config = dict(
    arch='jasper',
    model='sound classifier',
    dataset='short pieces for a synthesised band: melody, chords, bass and drums',
    train_examples=26041,
    gain_aug_db=10,
    time_shift_ms=50,
    n_mels=40,
    hop_length=160,
    input='log_mel',
    spec_augment=True,
    win_length=512,
    targets=['key', 'tempo', 'melody instrument', 'drum pattern'],
    num_classes=[24, 10, 20, 12],
    norm='groupnorm',
    hidden_act='hardswish',
    weight_standardization=False,
    depths=[2, 2, 6, 2],
    kernel_size=5,
    stem='single',
    widths=[192, 192, 192, 192],
    label_smoothing=0.2,
    loss='cross_entropy',
    init='trunc_normal_002',
    residual_init='none',
    optimizer='soap',
    beta2=0.95,
    learning_rate=0.0019,
    beta1=0.9,
    shampoo_beta=0.95,
    eps=1e-08,
    precondition_frequency=50,
    max_precond_dim=1024,
    merge_dims=False,
    one_sided=True,
    adamw_lr_other_params=0.00076,
    max_grad_norm=3.0,
    max_steps=20500,
    batch_size=128,
    epochs=100.8,
    lr_schedule='poly',
    final_lr_fraction=0.05,
    warmup_steps=4100,
    weight_decay=0.3,
    adamw_weight_decay_other_params=0,
)
Rows from block 9 of a small sound classifier, named by matrix and row number. Rows with one number belong to one channel. Each number is 128 + 32 x the weight over its row's rms, rounded and kept within 0 to 255. All counts start at 0. After the name is the row's rms in percent of the matrix's.
Before each channel's rows are labels from the 100 clips, of 14976, where the channel reaches its highest value: "lies over" is the class under the peak. Only what is clearly more common there than usual is listed. The data: short pieces for a synthesised band: melody, chords, bass and drums.
# convs0: first width-5 conv (model.blocks.9.convs.0.weight, 192x192x5, each kernel summed), inputs 0-191
# convs1: second width-5 conv (model.blocks.9.convs.1.weight, 192x192x5, transposed, each kernel summed), outputs 0-191

lies over: D# minor chord
convs0.86 130 [157 227 122 128 150 100 140 116 101  92 135 165 181 116 103 107 111 165 133  84  74   7 145  73  88 130 116 139 135 101 116 157 107 151 108 148 118 151 133 137 111 123 110  80 111 158 165 119 124 121 145 120 142 204 176  26 234  80 106 132 153 119 133 128 164  95 178 155 177 113 114 156 118 133 110 136 142 122 101 112  96 121 108 151 150  99 121 109 133 113 155 100 142 143 185 161  99  96 150 131  93 138 132 121 124 151 165 110 119 164  81 188 137 168  92 148 124 164 134 112 115  50 113 146 150 138 142 123 117 116 133 121 119 117 122 121  67 158  73 108  78 190 129 135 157 133  93 114  67 106 126 129  95 140 127 132 125 119 125 104  82 129 136 110 171 118 166 145 140  25 111 131 126  79  75 136 174  89 125 134 153 140 129 165 121 126 164 153  62 106  97 126]
convs1.86 106 [170 131 140 108 136 102 106 106  96  77  96 161 182 163 115  96 129  77 119 133  88  47 125  87 129 154 110 139  98 149  87 142 136 118  85 131 156 156  93 108 139 110 144 100 187 138 136 148  99 129 121 106 122 127 128  91 123 149 112  87 116 111 126 113 127 122 123 107  81 112 116 151 142  93 109 135 117 122 124  75 153 148 136 123 120 115 140  72 114 114 118 155 136 146 189 127 153 127 144  27  84 120 146 146 137 149 156  35 153 135  17 195 106 133 102 139 121  99 129 167  83  94 117 117 132 129 114 143  96 109 133 194 142 124 131 132 134 133 171 116 121 109 129 115 167 127 151 118  71 168 166 131 121 135 157 136 130  94 128 113 150 122 129 140 120 112 104 219  87   9 106  50  79 118  49 143  96  77 132 182 120 133 210 102 105 140 118 115  90  87  84 120]

lies over: no chord
convs0.57 081 [149 124 132 134  98 158 129 104 199 178 112 161 127 101 147 127 144 161 121 139 139  79 155 138 144 124 117 170  88  90 101 113  86 118 128 152  76 143 156 162 103 106  31 164  80 166 168 124 112 131 201 163 189 102 169 136  59 131 152 118 139 121 143  97 133 110 163  57 129 141 158 178 147 161 146  83 155  98 113 188 159 167  77 114 121 155 119 133 108 136 111 119 150 148 154 127 142 136 152 215 127 179 173 142 151  97  71 125 102  94 151 166 159 111 103 159 156 129 150  72 142 120 103 112 128 124 235 104 138 152 151 140 143 120 104 141  91 110 184 115 121 162  63 181 176 169 153 120 129 118 114  89 168 145  99 134 118 137 163 146 112 191 139 161 139 125 223 128  84 129  80 161 108 156 121 161  91  97 175 154 126 165 115 115 139 143 120 117 134 106 126 166]
convs1.57 104 [126 109 176 120  85 134 146 100 121 128 138 134 211 179 167 155 197  62 153 145 129 155 165 154 187 181 132 145 173 189 101 164 141 132 149 130 117 102 131 116 160 168 165 118 255 179 130 126 126 122 125 122 149 137 131  96 122 127 101 126 143 114 149 106 113 134 136 152 115 135 119  97 134 104 123  97 101 114 116 122 124 105 126  93 129 128 137 115 108  92 116 120 138 117 172 146 142 134 163 181 255 132 135 167 115 184 126  98 184 190 124  74 124 140 128 157 136 149 105 156 135 164 138 155 141 148  98 105 104 112 129 126 127 161 113 110 142 108 123 134 164 141 133 124 142 107 114 142 151 114 114 148 122 148 134 107 106 158 179 116 188 115 145 111 105 147 156  86 168 118 151  91 197 103 127 108 163 235 125 142 149 158 123 159 127 127 150  91 139 155 114 152]

lies over: E minor chord
convs0.158 098 [180 216 207 138 142 157 133 140 111 147 170 139 151 100 141 103 171 150  88  80 107 180 155   9 148 159 128 102 121 143 149 188 124 124 128 165 103 114  97 142 149  79 154 118  52  99 128 128  86 148 117 105 163  78 148 111 100 162  69  90 136 125 157 150  90 179  68 114 161  75 123 144 121  89  87  78 114 109 133 185  93 110 142  95  98 135 116 150 113 157 132 128  54  63 142 116 135 126 122 139 128 151 104 175 123 167 144 166 156  85 135 116 107 170 133 150 168 160 165  87 140 158 129  74 112 110  73 164 152 127 141 127 113 169 171 119  97 126 153 123  61 107 116 153  93 104 112 134 152 132 139 146 127  96 140 100  81 147 122 145 135  73 172 156 157 110  65 141 115 157 133 139 188 145  87 110 133  93 116 179  95 169 120 149 102 142 139 131 110 132 162 176]
convs1.158 100 [104   9 112 128 106  78 108 165  83 110  62  89 162 154  99 155 175  98 106 147  81 106 123 128 130 112  72  87 107 165 169 178 154 145 205 132 149 165 103 141 164 117 135  34 127 144 117  99 150 156 119 127 157 139 147 130  88 115  74  98 144 104 157 155 120 173 151 115 146 154 148 158  90 176 140 124 132 117 164 171  91 113 129 102 133 175 137 142 116 127 149 135  98 111 174 128  82 107 121  93 127 158  41 116 164 123 147  78 159 144 143 148 162  98 168  88 122 152 168 138 113 132 123 134 144 135 111 105 121 104  97 114 134 131 121  73 136 140 159 139 155 105  87  99 178 123 126 114 135 161 109 215 109 155 162 157 124 128 127  99 189 116 135 102 169 155 143 117 130 141 181 121 142 172 158 144  98 191 151 126 160  95  77 139 209 152 128 120  45 124  95  81]

lies over: no chord
convs0.133 083 [125 181 122  88 159 110 170  84 100 116 159 166 151 111 140 107 100 133 124 127 187 108 134 195 116 134  19 144 136 148 113 128 184 165  67  95 161 163 175 165  92 165  98 143 124 120 108 176 188 129 146  80 155 158 110  88 102 141 228 135 166  87 174 101 163 181 147 103 103 108 163 121  84 163 180 158 152 121 131 141 173 137 164 152  67 120  71 146 120 136 136 101 171 151 194 120 119 148 120 106 124 118 158 120 144  80  89 124  82 187 150 145 118 129 143 103 120  89 136 137 151 104 133 150 133 119 109 183 186  66 123 203 190 165 155 153  81 114 118 131  97 124 149  95 148 191 140 120 124 149  33 129 119 110 122 128 138 106 121 146 155 138 118 161 139 129 120 114 149 112 190 142 108 168  96 115 162  93 116 110 107 136 148  98 129 164 119 121 135 148 112 118]
convs1.133 098 [135 146 163  74  37  82 144 117 197 110 171 191 150 145 120 132 201 255 136 147 174 125 135 160 150  69  93 136  87  73 136  70  71  88 106  90 116 117  77 103 103  94  95 111 166 130 142 173 140 117 123 148 117 138 125 130  90 102  99 142 127 137 134 117 132 135  94  87 129 124 154 135 137 155 125  92 140 116 123 137 145 141 104 145 134 130 140 127 121 142 137 111 119 138 115 148 125 131 117 108 166 110  69  96  72 128  79  92 123 115 208  90 133 116  98  86 130 135  95  99 153 138 109 129 101 128 152 132 152 123 137 141 112 115 119 123 177 122 129 127 113 118 114 129  68 121  62  79  99 149  89  90 104 101  82  97  76  99 116 157  81  95  97 102 135 130 125 154 128 106  60 106 120  47  97 114 122  84 130 114 147 122 130 125 131 145  74 111 126 135  75 111]

lies over: no chord
convs0.47 077 [123 114 136 161 130 182  89 163 133 112 148 169 138  91 173 150 130  95 122 101 153 112 148 142  86 141 121  95 121 105 109 138 115 164 129 142 136 133 134 112 181 146 130 157  70 152 129 133  97  78 133 152 168 238 184  99 165 115 135  71 149 178 105 183 101 151 173  99 146 204 170 115 126 101 115 141 168 135 149 109 142 117 213 104 143  65 108 108 105  66 105 135  68 121 105 148 107 153 121 115 134  88 156 158 133 106  94  87  94  67 128 173  71 136  85 144 175 137 125 129 120 116 125 130  89 168 124 105 107 100  92 181 135 103 109 181 164 150  99 176 144 103  99 171 152  60 127 137 149  93 126 120  57 129 141 136 141 112 171  93 149 104 153 129 204 110  85 182 151 132 184 156 156 181 133 131 146 151 122 141 168 122 161 132  96  80 107  86  91  98 102 177]
convs1.47 109 [143 107 144 129 100 116 152 168 137 133 139  88 154 181 146 188 174 116 146 135 125 168 116 143 163 206 112 159 127 106 149 156 149 148 153 134 148 125 161 160 162 124 143 123 209 177 147 121 134 164 122 122 112 146 160 141 128 166 141 129 152 140 109 134 117 100 127 126 151 132 129 147 111 157 128 159 117  92 124  96  98 130  83 111 129 128 114 145 135  97 112 104 115 139 150 113 107 113 164 186 255 126 147 187 123 186 122 140 177 186 159  66 172 158 198 191 167 137 152 193 153 127 110 150 149 133 124 105 107 116 118 143 158 113 152 127 136 100 135 161 171 140 130 125 149 127 147 162 161 114 132 157 177 126 141 152 137 123 147 117 190 144 137 110  83 181 156 133 186 111 136  84 148 164 121 171 221 183 143 176 196 141 203 200 157 160 186 145 163 155 119 120]

lies over: F major chord
convs0.155 086 [138  56 118 110 166 154 118 104 113 111 165 176 156 143 112 120 120 138 157 135 149 134 129 121 194 143 171 174 145 125 114 191 128 125 138 157 103 141  29 138 131  85 167  86 149 120 146 111 172 115 101 145 152 123 161 133 178 105 211 132 129 126 103 179 139 107 119 121 115 135 117 112 104  85 138 121 147 121 107 160 111  78 102  47 123  92 144  67  60 193 127 157 173 147 121 142 110 133 123 141 151 161 103 110 134 136 135 214 117 122 184 128 156  82 124 142 148 188  66 137 108 184 130 137 121 129  74 161  83  79 132 100 145 144 151  96 104 136 130 134  92  34 120 124 136 161 108  96  94 106  82 114 192 150 122 111 137  98  79 136  94 120  69  61 151 149 105 117 150 114 110 145 139 198 115 119 134 105 152 161 149  84 112 132 115 181 174 170 176 148 151 150]
convs1.155 100 [ 70  65 123  78 161  86  95 133 165  88 112  40 110 147  48 127 177 131 116 124 152 100  90 124 144  96  83 123 135 123 125 135 137 151 218 141 151 143  93 111 127 127 137  54 154 173 158 161 100 143 160 138 162 195 131 144 161 105  85 113 116 132 181 145 144 132 126 109 117 107 125 135 130 178 111 131 157 161 131 154 129  91 152 116  99 199 134 140 133 112 130  93  80 110 161 134  94 111 121 120 199 130 124  66  85 149  70 127 136 172 121  46 113  87 126  68 149 140  69 153 134  98 128 144 103 107 114 172 170 112 116  74 101 109 146  95 153 103 181 168 141  91 114 143 124 120 106 144 115 146 121 143 117 115 150 127 147 126 116 141 100 135 133 116 100 108 159 138 149  74 193 135 153 122 156 124  92 208 127 185 128 127  90 199 168 128 108  63  97  89 139  74]

lies over: B minor chord
convs0.125 102 [151 103 178 124 173 127 163 148 146 137  95 154 178  98 171 168 161 105 180 137 113 141  95 106 180 125 127  90 170 132 113 174 146 128 157 102 180 124 130 138  96 117 140 138 138 102 117 179 172 143 203 167 142 128 100 193  35 172 220 168 165 146 155 135 149 124 102 168 146 181 139 134 131 120 124 173 129 107 165 139 120 152 121 166  96 189 147 124 149 177  59 119 153 146 117 103 188 168 186 103 130  79  67 150 166 132 109 177 135 150  71 126 129 115 107 131 116 139 150 128 138 145 115 155 117 104 181 155 105 123 101  88 149 140 107 112 150  88 140 146 122  98 183 127 175 151 141 112 153  92 111 126 181  98 124 123 128 126 127 142 199 152 179 139 146 104  81  43 177 137 119 157 106 162 149 127 111  95 150 177 141 150  81 111 138 120  71  77 141 118 181 151]
convs1.125 089 [148  49  87 132  53  67 131 119  89 159 179 127 149 104 133 173  78 158 144 157  93  75  97 167 102 110 112  70 149 124 125 168 155 135  99 113  78 123  74  79 175 147  62  90 106 135 128 149  68 121  89 155 138 106 103 150 119  78 109 159 113 138 121 110 156  92 132 122  92  85 166 137 126 158 144 135 133 145 112 124 129 117 120 126 151 107 133 122 137 123  97 111  93 135 117 122 160 130 130 116 246 114 101 118 140 203 159 106 191  94  87 133 157 139 133 142  57 162 161 131 108 149 103 123 142  91 124 121 118 138 120 111 137 118 127 109 100 130 135 142 108 115 164 114 117 130 107  73 138 158  65  94  79 102  84 148  96  97 136 168  97  96 110 105 128  84 130   8 169 197  88  82 215 118 127 135 155 164 120 144 167 114 124  95 130 112 139 167 134 139 120 133]